Rows from block 6 of the image encoder of a small image captioner, named by matrix and row number. Rows with one number within an expert belong to one neuron, the router's apart. Each number is 500 + 50 x the weight over its row's rms, rounded and kept within 0 to 999. All counts start at 0. Numbers have three digits each.
After each expert's rows are labels from the 100 images, of 14976, where the router gives the expert most weight on average: "strongest on" is what is common among them. Only what is clearly more common there than usual is listed. The data: rosettes with rotational symmetry. In brackets: how many of the 100.
# router: router (encoder.blocks.6.mlp.router.weight, 8x160, trained with AdamW), inputs 0-159
# gate: expert gate (encoder.blocks.6.mlp.gate, 8x160x160), inputs 0-159
# up: expert up (encoder.blocks.6.mlp.up, 8x160x160), inputs 0-159
# down: expert down (encoder.blocks.6.mlp.down, 8x160x160, transposed), outputs 0-159

# expert 5
router.5:429558455501551497452591506484535443575560612580557556397505524575573520458556577518488462453586444525455482485488450501495488495459598465439561552488521524460459569564519494505498453463533532605531505509544473495483491378581496471489471498464449434615449560540470453443463466464460444596476608493541487547518507503543508489481458564533485553432497487439547571548515573617504488491550467529529466619460547458449468469566496467477520444478564512488553590541582490590521569487569490
gate.0:544577520604444481442419498510447537462468549476435501623569520514446463530447523517489498434518501550526521475499489463425485555424457581567559561463503420514571535488536449429539484409573557499558449502525433512484486519483540525469510542545459564544410538570502490502439501524593472515579462563488559438540507441465603515536649451549503451505425586515463569530508498450449445526474567441426519448544532518509452536566490590492481559474493514567509458534460403459419565546402481
up.0:387540489572513486453539396517529494532382506526438491516382481499498597553515493523485530517480539481534560550465490546492496453537459564465381528425364522461592482465609451524473556546466547534462543514512543519469552395548528531486463527553535513589533463542570503513499480555486552478533470562509580498438439383525532527541527556534425468457472504481527487558417595374463485421505511618467418424455488518486422471475489526486481559414554511486480513479521442428481497482517508
down.0:535591442542530535409458518458519549450532494390432511458493453463557456451415568491533474473535540484433466430423592503510516463517488487486399459409506466552581501547523480470438581529502475499531492461454499437410475485514516398518478505462390442539462526559455474484562506540444515573512395521578515427544503560492444521552348451517583402461503579512527524495506514596464513507537442439503565505519594455502531508495613530553575525420531515483393522495530520450537451475520503
gate.1:518508459562445534559416509551540440521438567448344534518539599422499469522449496372578559495566445436550490445481516440464402497517516489423499476453516405555502529545464433420520557470482518433532586461483448528531498596516570473483468523545500486538517578446469443549481575584464451467535486519487490520469533523465519565503527530485540418475557516434399486514499518557496563416475493542568488511474539484494478486431440510515452460532442435424412541425475544522528505422424626
up.1:439539574478539437508427468611485522538515454491567520512476473529514518518632512541511513566455412473481528590483524601553489478418564571574504440498473536521516624492465502625474509486412529514515569506427504517432565455472547461539568523501485479466476529490499516493417419479587475521461457511500476416468490486467590403470411427477517604484485452466487508560511501472560434519535492433399499491534397413564556473482559432475474532524536558426419503513468539493489552610547496
down.1:512556443440484403549404422462459477533503483520414438482519529494424498477448548569524525601467506568489539494532531442485566540512473561460468464475399525590564555484543495553496494417571505565531456434611494537416576528510592525467525446504423510502492427481440453472499512491513528530483620509509551486512490463485431445538517481462501490573493514552548477521539522411455393465441485461419497443496606499420479436451494432509433521490491373480451411550431534544589492531590454
gate.2:465441440550528471500462466492587439464525484504608567509434522542427440493475510540514463543431534507551509429524505514436507437563529487588504494490445487560487416411507480472560520476526549471492574495500531590415510527492469497525461568455488479485420531620461500457528561557618449479484613444474511450512415537521578516431485411569499496449365476518428544558510474589460503420527511496498580519469452639514468550484571490517547540511491553488489465482426558634492496570511456
up.2:399571438462445478530559569492494491482514428460505528415471439532458528475476551540475411460558456484451442428498592541531417572457541459535511557530503506433417513487573508509439443525499475469508478459541426602470550429438420536457513567418513487421503535482534502487439603492527537546479551484424538574445601522514506562530537443454453334483532524545564521534453382492452636485548510497544496543557576457544514525558538542490444549516508588474498464461547465472524465486545477
down.2:425498603503540544617519388484492452382556438620507557484484477453506532475519473538466446568481490359545498452443481464540411371450479453525521491430572514482465530482569488450464480520555470443487504549490566489470550602541557442485488508514519565453506469564569525488500456408599485456452545519578464532465506529514466567486622524481461488552531537599372493464526544450491402560528502526449483542508484527481488483439505556474432517515577603469478509494502488474535488481548455
strongest on: warm (52); earthy (37); three-fold (31)

# expert 3
router.3:484584482537560462354590470541506425522558524553535553456526473575491488516511569488400459515603405487525489499545542511561530434465550514433524518491530451482490484513453477408465408487475510548554500545517406511532481430532483459496530447503457507572427510528505534442439448487484447515488510511530482538556495458585453416498500606505500522406494566488561559542556505591553432422516504530571438575468560490471494416510508455503516418490578494535546609507619558533552551429543607
gate.0:605491545520490429483472493506427511526567524445466466560457421491386431471448465556572441527482543490520582535533445483452555392448533463538427591519467534516509473507429481472461509395417453597513435534438494579495432522607499477457524534522508540451474462422579622491567521516535479521469561432565556471404584556598462477461469499577531504515533514552525504462533482509506529524462525484460532450546518456603448520496569511411472497470523470517431464496556611453435474446444553
up.0:564406539496446471432584524490468550470392474514569423635509443556494559422562434468477477453471436483482440491443453466436532462433508537486555525465442501477552463579459447469467529434488489572455405443590495523603528501524487588436502535454514556543469524527505506513506480506507524459471456504420509365511562558583488547492467419423598461458473468541474532478472541544509519476384452486485419393513450503485489532512607455455476555462435412519491464460493498586523493428499521
down.0:565582427456458504388551522516520472533544451483469473453548410538460437580458434473461496439523467479493500488421503576534558435443527628440544524376523532483428504482534593455481598461446446486486463511520512515487513530456555546451485504489575419534492367444510471506529448442444453531458517517424533465612512413436497447504511578523479417434470446438419427461631474445464449467530521531496435432521565563493527516528459432490474557487469495579482470527485567508495484542452481
gate.1:556437449461472401496405472553435426442486509455418468505497433640484422449469460491542535428426510423514527607504501535544505430553523575550527571481628566452457508504505514514452523602442540544458451490608506523588518526541549477511496484506544466532511548552464544510467451469521446530504495522529501527521552533527579522417531512474473545404473585542418482533460479564494622476544509458512468510416542512502541398509432523501551531576473489574449464546491423551389523543544496
up.1:521560500527464469533440579484526527466476427511502426566345423492515473402443519481513506544508465486457487504442507465530547432469450582546423536569493504600527490513505418433484555502513509398475452486459527495465584533479449460466492485457461538567577552568458541536477450604498570499516584631413516464555458455544526529502537477621597377458500473407448494476481541567403446477430476501538496508495409465518552535539479555480528458491456448497528485476456446517492601475445520
down.1:454565526573488523571575538404471455487565512424589511491494486505453489444527530416489599511522465514444546550505468497481508541429462497555571519466473536472474554551362556610602466498494414510408593497554445576476476459476555523505417453543512541425447499573455421517492515474450480465461530582628506572511517539517470443491510445508506549492473416502486385473525494440464505426553570474541475538505483471520475509445536459514444526491506550492644493473495450500528515576384576
gate.2:493425544532525633455479474474472474537477464484483559514511531500434533439437538553568521564492536509440586490496460563444557545599387552501463524398608508484474548440426471525471472493412531487524438545543581558411476480530459451541473472430473399504379577527517484507434487495491473498533520589561438397476456519470482451490475505570590465462506449429534569502372491499536501467513509448407565506442536503592569471461510523537493461591460510481422554485556484452549507443495499
up.2:510560515588444509512538456535508550459531585594481463600616472477494517535518507497521532480549557506513525546437438416578490502454572457551618468501440496493470497502553553482538547486677429517376500481449507509528464598498529528454509564523450491414482464523466512497582518589506499572488425417491527519527502515542512464511539563515542569494498604518560518444513432524369513492596537515530468533438501435467540562501538468473519408510597505446443535440523570496574484471527562
down.2:474409488615453504561558568457585492431464517509549559505503402525567504377520631568517566532424502406486489532447467450490529456525551492427461493449482454507579501576570440456522507506489535468415609472537571538411426431502432542533532501587509486510466500545439554543459499468473496507501421427600456558510465520473454482515491470493459539471579519456443523532457599496412529558572461568531386507486556506421471464515523541466444530490457543511553549461570529534481444541516477
strongest on: earthy (92)

# expert 7
router.7:546546526496534394477561522471537525545582489576574503412537512511516538537533563531494465484606416546497463460523481495534534455461499486503550590486512384546441520528527463476518478418518593518537484469551485526577548441541449401551473463435539480546501525548435437429502550554490431545483519489556572532573494435501517438530468567573481538492408543480555527540570597497536428445601478583532482526477504552419448392548419476508529435547544577531494570511536514574523586397525544
gate.0:421463522468435468481443450538525496464539517530509525514438568500541478426447524510458485518478543569528489421520513406533538506472399473468505474576488531506508498441562376417476479494545463403450516486455430412486477560509473480544469482501411514587518419560442567539424519570554476473484473451512600551497530654456534496465395465425434504490515415461503434528485509585519502440590406466441491446462561573589469559495477549447559511545524490501474420458609496538521508505507414
up.0:566536591517486507443530563500473522541487567532583550473506463511504543554474475459431405553510492490412482483542545567397457489488509503558442425530587524527498519512472546399580463534477505483480462509509432666372437520507571533476556537559513533378517445473478511556455579528566525541496489499399375549443481504549462431489512559550499484462467491457604511441492504546502375530358511492560464527452520465429562480498505505518416506488518468446490487441457511510519474525541564
down.0:528543527491465473445462483528560552492484423441553499593607483536419580630418482473477461508465533422481463493439544536479484462477479462524451506539485575451482476576439407540509448480542604436487520581482505475482516513480546545520527440502525482557519437439429478523537545421498469586604432418479591469527463509487461514541428469381504498577520563495490525507529474619520557572430516491410458505409425485472585470438525584563471523518515431548502516619500512522462543433520504
gate.1:433606522612462453487446497471480486473561505479589499521440564527422436569453475497500470514522475469560443430493457467552485594509526576414549398418576561499529582461525501542552595556452609488521574470490441537485514541461514502499467583548512519521398442437506576568431424491542499496476604478531482488468472534511519489465457521462510418538494474583466562397448496561495483516424531551505478428399556473550453460496543481505499439567431554526487487480456512508430535508362506
up.1:565473591539444623545513470471560425504532465433471559491612468549400497460539586485580465513488524490523490468496533500512530545548523463569488471395450546512480550438501462540462568580550644422501566481526465538495562444533477434441536539430566476480544409493499453570422439531560508468430565509502450510470529464455410542459460483530474493467423507484473596535427502557537382555502466503429506465499463419571463523551495552572539545431485449504517572482484530487515513513410581
down.1:475527369436444503569573511420584578478511498484481432583433529508520485499538484464496447488541476561428441485527507481510469491471520541484501442532411524550470545488505441511502409497441480582515490372484568462501482627508461451463510527532462507517530572586511519455531420473559429459471523500523496434458414473499363454477539628445549509467549562457465589525568452514505542556466546522495538505414501523487559543504495377465486433472553497378473501513408563463427496457442519
gate.2:501450476476488454471455482472460530500531499617602490465477495429529550543449543470584474555461497662488543563445526629446543530562473440580458502551477506525498497487438482557495426443503464478518475446545460430473492507496454439508432578546460431402429549427486505531544501549489477520413474522492625409434569567460520545484570559469549468467389508525594574430536536470498466594508542503495573490415477571480478563478528475499485548539506577483481531489506485528504531439554392
up.2:503590549507556535548503540527487430535463559441455483482516522552475434433477430540475520519521488348449505482495548341596544452470505555429497461505473508510538552427574535452477537523507509485545571546411467569485522462471556556509589464538527530574544499559513551452510437499579477477545545543514417557506385438530430453540444496515454486566554409471382457554448532530493505426432484491532475475661527459525518531561576515501478485448491492535486479512482497450505482558438611
down.2:474441517479440518525500539475472502451562496482438519452436487557493452525656447446528569472437501456467507585508483405517619511539457541455488523548450520507499566481482572486501599549466472661492430588444462558516455564508516481536514526402456449534515493488442392464564470477527501512514514442471537482482433499428533434450444504383529484424525481504628512474574481513443511516437503518465484506465469556469384486442449591499511535465447477614569566451500479555489523556529440
strongest on: dark (100)

# expert 1
router.1:467596508515554479453596507496514537533558509498487548472522491579504499523563555494474434518596437498456498481536526497566550465474609481386509502558502467467478494539464481460555431490507510510522497574471412472572547447530476528570516367530442519574473561513546470408453422497496436522440520415529509574560460422522492430479467609508559559465491555495555560484584553605551512501521482501541438576424494434421464398543501472479516432502514504507584555556621512569485554461598505
gate.0:469410563505423517492484519551518502434495560386537538449458506505492477458474499444454494591500582512540538483543467517520449408499456550524467520460463385532468589482504462559499503545539499407581481431511580516454622460394498535512525512476531493516445516538511498568512429473524480462481543423446461542507534522534513466491499416519471396587460494588472522500596536439478485539486543435535600560494516475451497532493348426634476507569457554515528469445489436510616497501599503
up.0:456570494459459488403438458426512476488466508507461520475486492508512505394427516544569523511589494565608426459508600436481475524509462474444541378511451476454501457526508596499598470586518485514572568460473562538413577439454397524468407535497590487514512483576434465579433442532494444454468400518523519463418447560464548556506569499506472486519531436453442535563483499424415483571562510568512474514512512517496523556554567491487502491509461483545534614537518551498581477589468540
down.0:525555476561537519461543543462470408560469510476467591582532545447568489550529441469568511468472382472478543568505526525412533490428488429607459574500551467603439509564546502565476428519499622500460480368443449468473525502563567478521492567522504474543455487369486553556607461392418499512476504535563610418582447482480550415515472506450541499565433524530527524517533505522512495521462470488452489521455483566505547463540542471493571517486605527488527469513525502498522593554480476
gate.1:528493494395658498483456465570416562496479496452502415539505602570422452469498426572500505473506500543623494506535475516590549429410540506520502535547495492594487545407479522555502403528445499531544499537527432481534551520548447488553482550509591485427476561492478580474537434434523515512512554440536463433503446458481494573383473499410465505530505525447488473421471442499573581494522444507474548469580545576498591486493494433569483526485439394508533462495452505530486556532422458
up.1:578432487581593399545437425479466491494440483446481512588456588559486506509563523439408537609485451522508465478524531495594555424482517539513432425578601447473550516512487509549480462438503539511499545439504463482534554431586467520520573524430628472467549520544532455459530469459492491556541507511519490451521456500473506521512518581453558465572490540462464516461531511490569551514447449440527519450498511542527587455588416446482495579524380377483576462514477591493493602544516466
down.1:536564484462478496581462516553540444477498506475533469481521502554517517427481467548498483442489518503534454509583484479406536448504513506567478449518477495525484454473506446522426515385483520476475588416547573552439518528424624457511512577485558448527648508497549433580569493550564462531512471447420548481541525468485524438442525578468545477500406572492478499526480455502523455692572495497444503489542532423557537558461479439619428520549541449535451459433477518598481510596466479
gate.2:479471552522512502516391596617433493456551495472481431520430470533516493504483562609477477495464489490462485595477487427581433457415490458539475442496513548511451494548462624474467495558627546456439525459492577418484479579509498494475494421436509532543466482572503584458484467404466604493497561535446491495512475557486552469414538576516611588546470523446526503487420502523539493516444423433479495491559514509499517456567514570583472518478530584481492431419519498457495388440465440
up.2:477540522601414586423528393488514508510411434481516487492506517510476566414512473452463510507443480480502543537521443550504484403525538522571426450479502488464514525502472407481577470450480420452563546526548486455414576494418482496514504463536482613475489465602553591441492485557515459465556544497554523510547568508465455500565458482496457507521518496447492459579431553449507500474544661448505517415531491419562475389529531492454550528518568509622483641553466495578484542529514498
down.2:547534478494460566485516486390460388387472492508426500574512536467526556497557543492469445521505526531530486437540497513478504462453403537539483546472427470513514482445507491469507482428463503437559502465433484463541514500535375507540479418446464438471546455598491531580429445419464402464452473459521545497425462474467544534543491456517473439407526510598505438470468478525488549481563469543461527519439548443557526561600470516528551451333496476478514577331436464524489493583477500
strongest on: pastel (58); cool (37); three-fold (35)

# expert 6
router.6:483585531495598454380567490452458480566545571557600475454506494527562531542545505502463498523618531493554483513579488476551546441486493452387483518527477492512484453527512467535502395472497538497526477567528444517526506417554448496496542401489490476563441561559475442478434522477535472483528502502542513567547479440568470412524516562514552583477545533506524580529595529562503461453509475499617493585510536456397525381514505443483560411565561540486575568601549492516577561467571528
gate.0:433533500511581367451450540468477504400505469465516469563434459412485518536572485421518558521478592416530464522510494532517485469469508394502463450525506561586406512523523533569535530454451502491485562535482545570514504523524536463554540490589460473441478489524488571452540562611498467529552422559434561528548501539500389531515530557543474454506487428418535425511422494415521517515471627529385518420509531500577607441395480549530510499551525485501496476515591547465451481558501468
up.0:544493560530501565502461427450460461432373459544470524523456436444470436486508527629477454457532550467516414412500556526584451526536428451461537539531395491484523567468489500535567463335477580486525584486493496577524574525569622506498441469523482558482556461495527535448515446533477471578451493531475468498501451573606491427459493604546381471477453502409475467523591518457580519449512553540518508486551462537485530528491494511472475394505559539571519496535511464498543502530492442
down.0:507520586474541525518518524456484497464492504486579427446527533436449440498470542486497434553522448484500432429504479546482497506532542551560531531517363514486460457493518455511483514418535430485403498545495452451473465502496383411522423508492527498663472485362419557559389490563483479548606522435517545544462529462359503442526463479541432483506539429514404425430571518482490473529450454462513452547509434541446479509489528460352562473513496413511514524515540524472531499457474527
gate.1:581456416485539489427509591533563503469542490485444500472466465354379430494556503537569600467485497436494518484501571515549445493482540424463462505543437448496488583497449472561501525491478475399503444427492431477548414506492483546559400522475494491442516490504477536614526413514515503549518476540469533514422542501461467642521458516407528593526538505516572486515562528534547618477528461446556472565471488517499536464589462562471419471457509525518513559536510544497378478432488584
up.1:503528475511517429474540572455511465552486508449422487504487453523497487491456561496536488481603460553462472504476409487487584505556572524561432482496557505488465436432430547534506506546440497512476481377531591485548443547601505531551468459454417473521549500533509525461461392440355554495494579553511423539540531619533511435524530419451488499477431583420483467560385499530389480542442483474483429518591471535455508506420492538468443546507460444522474555470580566447567555540439483
down.1:485493470541562518531523503542416551403484536500581440516477535574527474509450447571550572480528550492546540541499520489554452472480406438482467446554520516513360532511490430486471511582457438503533392456406463566424464429491584458436481573429572487560446496509568484579409449551494438520499545544562475403573508500503554522543405428533482495495590490521575601490469547490382611572466520450530525456496453531497468523505454456518518477547515560416535453498470503429496490465544449
gate.2:438484581459468480500504418471474491443522417521579395444548419499588471500509421468424599466407490497534599491562538452416562500518515498488472442491495503526502428542535490447557491534373479516479555470489521487539574586497474495481499598421570512476490521556401588485540545499504559497482467590498511567499619510466522552460468445515593430445554524500507495502401518583522532501483542589566480484485487510440492520369487434528489461494576628503506467449487470446504552439486505
up.2:482473516493441514493576541469422497533536454531584432477562440485554510469466467411357573478461518473477524535554563503510607480466469465423526424572485519550515400524456510491515511550389467572476528433508473543574489510510505593456531509424507431550531485580433425568580526505527529552458464614443568503502529596553535528549422493471569375560526591521442445458513457524558476547561566506522511479526541464418557541469462509555424476483509510516542409461502516473436553515438492
down.2:576404519457413512525457471386424498547537408433454477532455537495495500483470506462466570510515539507517473449389492460388464540429527539503484495508498403410548309493526456498549527555571536579488436440575427499481410457485484446461513543498499459459528487534505567541522409458441581505487477533545459446510578521496516478522481494551428482537561533546540517609544506573571496422498407456494515443525603519455470512576506534572496476503514506489555468440513519510495599474495578
strongest on: vivid (91)

# expert 2
router.2:434605474587569461447587520480502524489555522597577512399503505576465552444525548510464527504568403538525467544489484486562553484466518455447612529532483412371501555541504546478564447418435538607559472581520492477506561478537468556547481468500458487513502454522440499449479508508528374472447509499522520536545516464592498521508406589562478567451507523521482547601544562545556446495494509505514458520510521494439475451515504403481504418522571510590504585543589525571487584458544521
gate.0:516562447508476450528415439429550466500543513520505408522539540373521476515557535543529546519496469501570492538611417476473476523532445479442578478466515518442521528476441475561514531496490565596488583468528505519490544525441445582515512502513470437530471497523503491453619527481500471486415496586443498474519474395440553494507453414492427514508532450412537502445463512459530531512502563531356595579356523592466397551487542543567543489515594534507469486451492549462463457495384476
up.0:449448463533442437490509461451423483515552487482533483548514485521476503457511484514466464456514447471419451507504487534603530540450487553464607464475421528556462580453526445431473572524512515480436585505540515479407550504499591484537537416411420461534532493537448583522557506422473537515448475616449378448455504401636525494496521520426390381551455499471599517472605448468513547546470500495464526539501513558535414490450545556467561594501471446538553498454538509483448539497474526
down.0:517505465523541594503445484547573406586608471567566563472404475518559533483473455494457556569523452452562519547489546527546462466460558531545602497461461482548465552452494534525482563531470511537513542541528447529467534556465521457590530534454575512465481507565503647492490482426615553507439511501509499454478450519484602588600466578493497472516480491579499490480608516464515528562502463459520465513574453548587454548600573471513444435473541587548540392546513514475470501459527404
gate.1:508477535501507443534501533596412547511517451455510625598530499504567480489493529499540535544459476604431504546449534486455480442533372442494482526515446450463453423558452498472534532356504475440545625519505559488521529525512415488567457480545544520495427570553519610474473519509534591523482528527497497440522470556404459580525547497542517525467542536502489492485453457410504470482463564443451537480563518488516523549499363589573496538460564501463499337508494549540534508581485455
up.1:563537516496514506535458497469457514420495488529489527459570433408516574593510516497407502493386465558475451542541453554512439525385486498571492536516582433462473613500504575379572462616540607555546508505576468533510519581516469413582512582488546517463481529461499537458450490507453454512521440477430467494415504579461484431465497477513453455495555471490410468471449440446461443482505457508538541536413469495479580453520503479536538612467398471499431528503509535434415521458515421
down.1:527528496438520433572434496433434458477488551428523461566535512468552451540505508499493472529533547460474526593557516448441518490614464474581421498506507573523467480499524629457501472581454493562485608559419374401512541600500443582541489567557477400567455480535548541478426536465532544478509436560533395488526490531523533500546510507503539474467489543584559510424441381488577511486466517530503523474502508415380500437456565455524510487450554422499472453499576494527529469548449487
gate.2:494423475479472502498431546443421451582527464489536631551459515450470545440471558509495541522480469533549590536527411416472390513513559553591475489548507561488545504492456504494572506537480492473503498466490504503525514549514501509452544554521471611450548466480548477436519540529508490444509604457475474468491561563471480460399525394529483534591521447587414527475427531567510401450488550508515498430522460446502507531492557544509533603470366593502519392383560538517564452540558449
up.2:514463506441571432419511453462437402532567512475486589522422505450453488485485452455500496459520405445563474576546561518509509509476535415469514550456534539446505426415494505393503451558430369560554499530518507533499444467416481470534485536541443477519525536468514548490484474454450548446425446476522547475490517483538518554539508427466574552579477519468489520600453397589537508499546450496434485554561434475501456423525553535493484576429446584455586463541457549469546369401541442
down.2:416543520504491514540453457576447496469537517530446567509526547586583539513456459506516506490567476496531569492427438415510601472572571490514507533518445543459539485451460526580407579492461549522516515507505423498632524514492448483484430472482567647515405516490511486529564465458437584523511555456543498508530477545601595443505448505477469383528478374501521524559440539498472501480475487437550451536462455478609564533462468472501524424550421500464564479494473434563408566509417484
strongest on: earthy (52); warm (47)

# expert 4
router.4:421549463457585431424565507497484478479617533588509501428523563521485570505581584446471441537614473511506443528467582532539516475425542526480477570447537461472491504554476446453499495452483541505517516555484419476566480438549493447481514433554516456539427506537476528410493572470558453531488507502448524496526476403574482427447481556553518607392495577523522609561508536601465461417502511533568492563496496546483469461550477417453556395507503509486540555510626539539517536457569545
gate.0:362445412504564495519499563501450503497467556491450483513401522597456534346571566596496442503514461492460605498476523539495530473474420545515462538509483471442524441453447541465505571487474454505505495457505493512592550434490533489511495513424534506484444486524472477498506495554496479466528505566397385521438553445532522400543477536438437565566398518569427369619432461515550494455456512513431505508617554520516569529470435534396479506530481495501530464487537510462481478513472539
up.0:492491469492592571455466566532591460581434523519481510625527485517484430399573488428457471466527564346585576540490494519577389523524555628532465494492542460496510510550536496417538524423539510598555560456558488572554473467553480510588493475469509478532504555516494546519476459483474467504481431568390502432520493516519590509525526481550495502619375488524474424505457502535500487495502475516427498542558551608518456486549482529500560526484488407543549513500544567503469460473494440
down.0:494481450591522504477510566589408561425466462519504437487498519525515463491522487482516490472474488536499469508478503516499515524502509545586570487611508507473398589451484429533520569513506400437417445471410501464472616466509499474522430451520522538600453522466443488549661483465465523537536514460487551516498560486411461447472543448417479422526499570512450488501493463404587537458537532548480585450520508502432420473518439382444439480526507425511586443428532482516583581522594484
gate.1:553484492469411577511459459427450479446486559509461548540516471534523526480583418406507537500499514483507548419500550481508581605479434493455466575489468520516531575529541475499426476570527470485531460569453462453392564438553472610491376567510494588436575498538555462443332464514578496500652522522546499585480510448521436402499530519518421480483567455488482500513484467458550582526397527460513497546530541456506489478458508535519456566458556510499429446495553475491505484435522528
up.1:520540547516491588569506488387382436437415627511411451538519509579489485491529390507463443511488518589435451497470553484465518515584508470507507509502476534453544525519498497493471562518585427551495554412404560521541521461586472585507484567573427446528482551481549502462464453559623499560524634508489526515496487475506490425575493534596497517436484437443528481535493485389566490449464425563542516431454432489488461509537510480568415543448502515493463494552455500461532453524433499
down.1:417513525605520479571481511580528523443489507450531553587551521445465483504574451496582443477553569524557553474524522447573451504437558567500456452453604490455605463446564505497508479528478479496460592435600538477589423428539493469493579451442454418524448517512520482562483498545490477447464384501517611430406553449430499551516496552514534484503501416409518563494496441365538500599482488508596449506504490436522466470551488453520413520457494445473483510494474505441450509533439489
gate.2:512518535473490545485438511558470485475565546490421384564461612496533526548579439516443584514435509533503616516528388548447512540427547454407506529520461446484577451458547524559555552503461502581450511533544489610492450446551560555525509490543485458474518535500578487474476483498416493484525525544531427551479475570406503520454534458438527546562479550462469428565634432459554540580469489417475540549571446560437509528496499506598576570508513513471513495467634482538490535449503514
up.2:450438503396503478608516571509496548570503448482624561432485547453441452499398580526510574419508542493433510489473521498548484472470506506450475477405514558450473479457585479538414487502488482476503499503496571493499580451456501534484486557537525557474451500508384636476482436575482513565495582448580439540462533502499459444475560491614460521519488439525407545471423513518477573533478596500390490498525612484472557496586500420503555559466458473488503540505486487478457535520565613
down.2:465576511434546507411394532457453489479451517510439529526568478435487520523547531584481502588486401491582546564549488560542544620414548445490483561426546521414540557468532560504562518439487501547500411459520445492499393526520540483498532561460529570452484589502562520535480512477544590468503516541487517628471511506498502524495489427463549610462434415519534508476440516506357478492464537448482563532515462501578423503521598556485505469516537546511422410549546577526469515436538480
strongest on: cool (96)

# expert 0
router.0:453645488468513450435621526522429525532501512534544520431505475523519530501547542463485467523591440555475442498478511455563557500480579490471462577533542451469538446556495420520500425443469522518519472548553411504517556444577436500520523499519526475567488568559521494413488437435558442538516476512480498503527462472652437397484438573551496518431483454548536578579580545559519471478501481497579448613507544469457474442529519431442535457532545487522495606557560490537558522431622534
gate.0:513465478468518431553490485577522528417477500512456513496487440468572550578473494490490529393441564411513540482470571530434496587474459546527431525530499462513559555497487422479501534481550489388418519477468523506535559543499482451400488505449432545515570544514448490431587600609433468464489520570349536474473482501529579478459481425478526532494519519490537529478512494508466552536485530491512594454452576511484526503379513393581523532350497441495487514460558513609463502412433541
up.0:510540449457496452525491480541539464443551540518489482511616400473600517560481597571489478431470547461549452450456497473499546573421469573510450553452436410553533521493421508491521482544537497534490503482482491425510449544537482478497464472448442516488554523581450515525588609669441452455440443585532556551436503440528559493424530430437591505517486494494499488486449519526480513522520568463491522461438519561507498483491523412512414439459449521582392469450584466589446523558502401
down.0:497437499564461536589460521561539554540509510449479469532543474445489481592539488542513443505569516539566475453462560507492451488534638470456508448519614489520460468547440624473479510467527475490463529485437455448516462502514477440455489485485529550403560540498430454511474554436593513495581471477546395525545539512394514550474485500541476426576506536312476499504454562482520478500510552467413465545444443445529512429569498522509482428464528518479528526383482512390392456458587512
gate.1:398451444474492534468414469569604588479616460510523412554564432480522498497534438466498519522555406412440510464445408493509590543422448450450547458486592536539618464478616501422561494530510474502450531532449493479443540513566501514433510475527463455547532471529564578546464544526598494563510491496537501490468458542513548490495417532515453525505535531402515490546477519497470528508446376561536519413597527551559474508446565443513435495483549421523471452464501500580492588511523496
up.1:510505438484512615454581559534522525477513552446657431476433450482516559542506507495513523491545445435494511482430496549483535447574529464460496476472537513520498525480502498540546545574491469503454506490584414486502410470449514528472571524541456529529511489509501626385585556458541522506539511506538416452443444551490501513480434577484478573492522410623482484444442507432528530499392428525562381555497439482438551489404417416545494537458509471490505534390451544447501522578517438
down.1:481549453452615483431488422499505521520430559497529426483503462550375524553487484516542472423429502586531514503600512432475464521443511504427473524490492593484482440480521485463450495509521491555551541598438513508468452619563466558473429399494488532418604505478569463588540509498511474545482628563516474533451542526450491457472539463456511587522506541503534464544442602498513473560540499502519500571582481515488537405625571469522533476509460451563566525466490441509493553568568391
gate.2:398543537483502496531493450414444551492552498559468414522541479503536491545508468534551477433460441507532508546482530501429489581492552510501535417416462526434447425493471506452481412560467456527486458336530573548551533488533426432523532567568569508468475498528499545573450575547511510488510522448464445504485507449577494502566413461457433518378454609478463577466592454560470385484559583448497475521553500516516463467400452491592412460513478507492482390569501472511494491508501425
up.2:469605539440415445462575504619551496495541442465488541558447466504460566455545465483507504529471457451569490489475465483414519486397497573513574539483470564431487435583506499439534541485498505481433536495512540529538532566497458486499538512429511507499382479631505503561472527515511486515472512519452513499511474518522577473472452556504448428431450421402377495455488488336482473560454439477523513500394523488499501540445445534483534418455452533432351612516466448492462486514554510
down.2:438510486492493510474508584478450477432581554494528472495422399529516526449562517499447487546434504446475490448567579485514501398496516406482597589389413514450553398492541587460576444415518561485589595445517510524478525487454572486471507494446466429460523516524468551507464459509540535472469583624442460492543472553371444509492492451564531447524502515409424587476404539578538508471527448540460401517530486646504477505510531481497496511518530470484476483579495476483507468495496486
strongest on: vivid (76)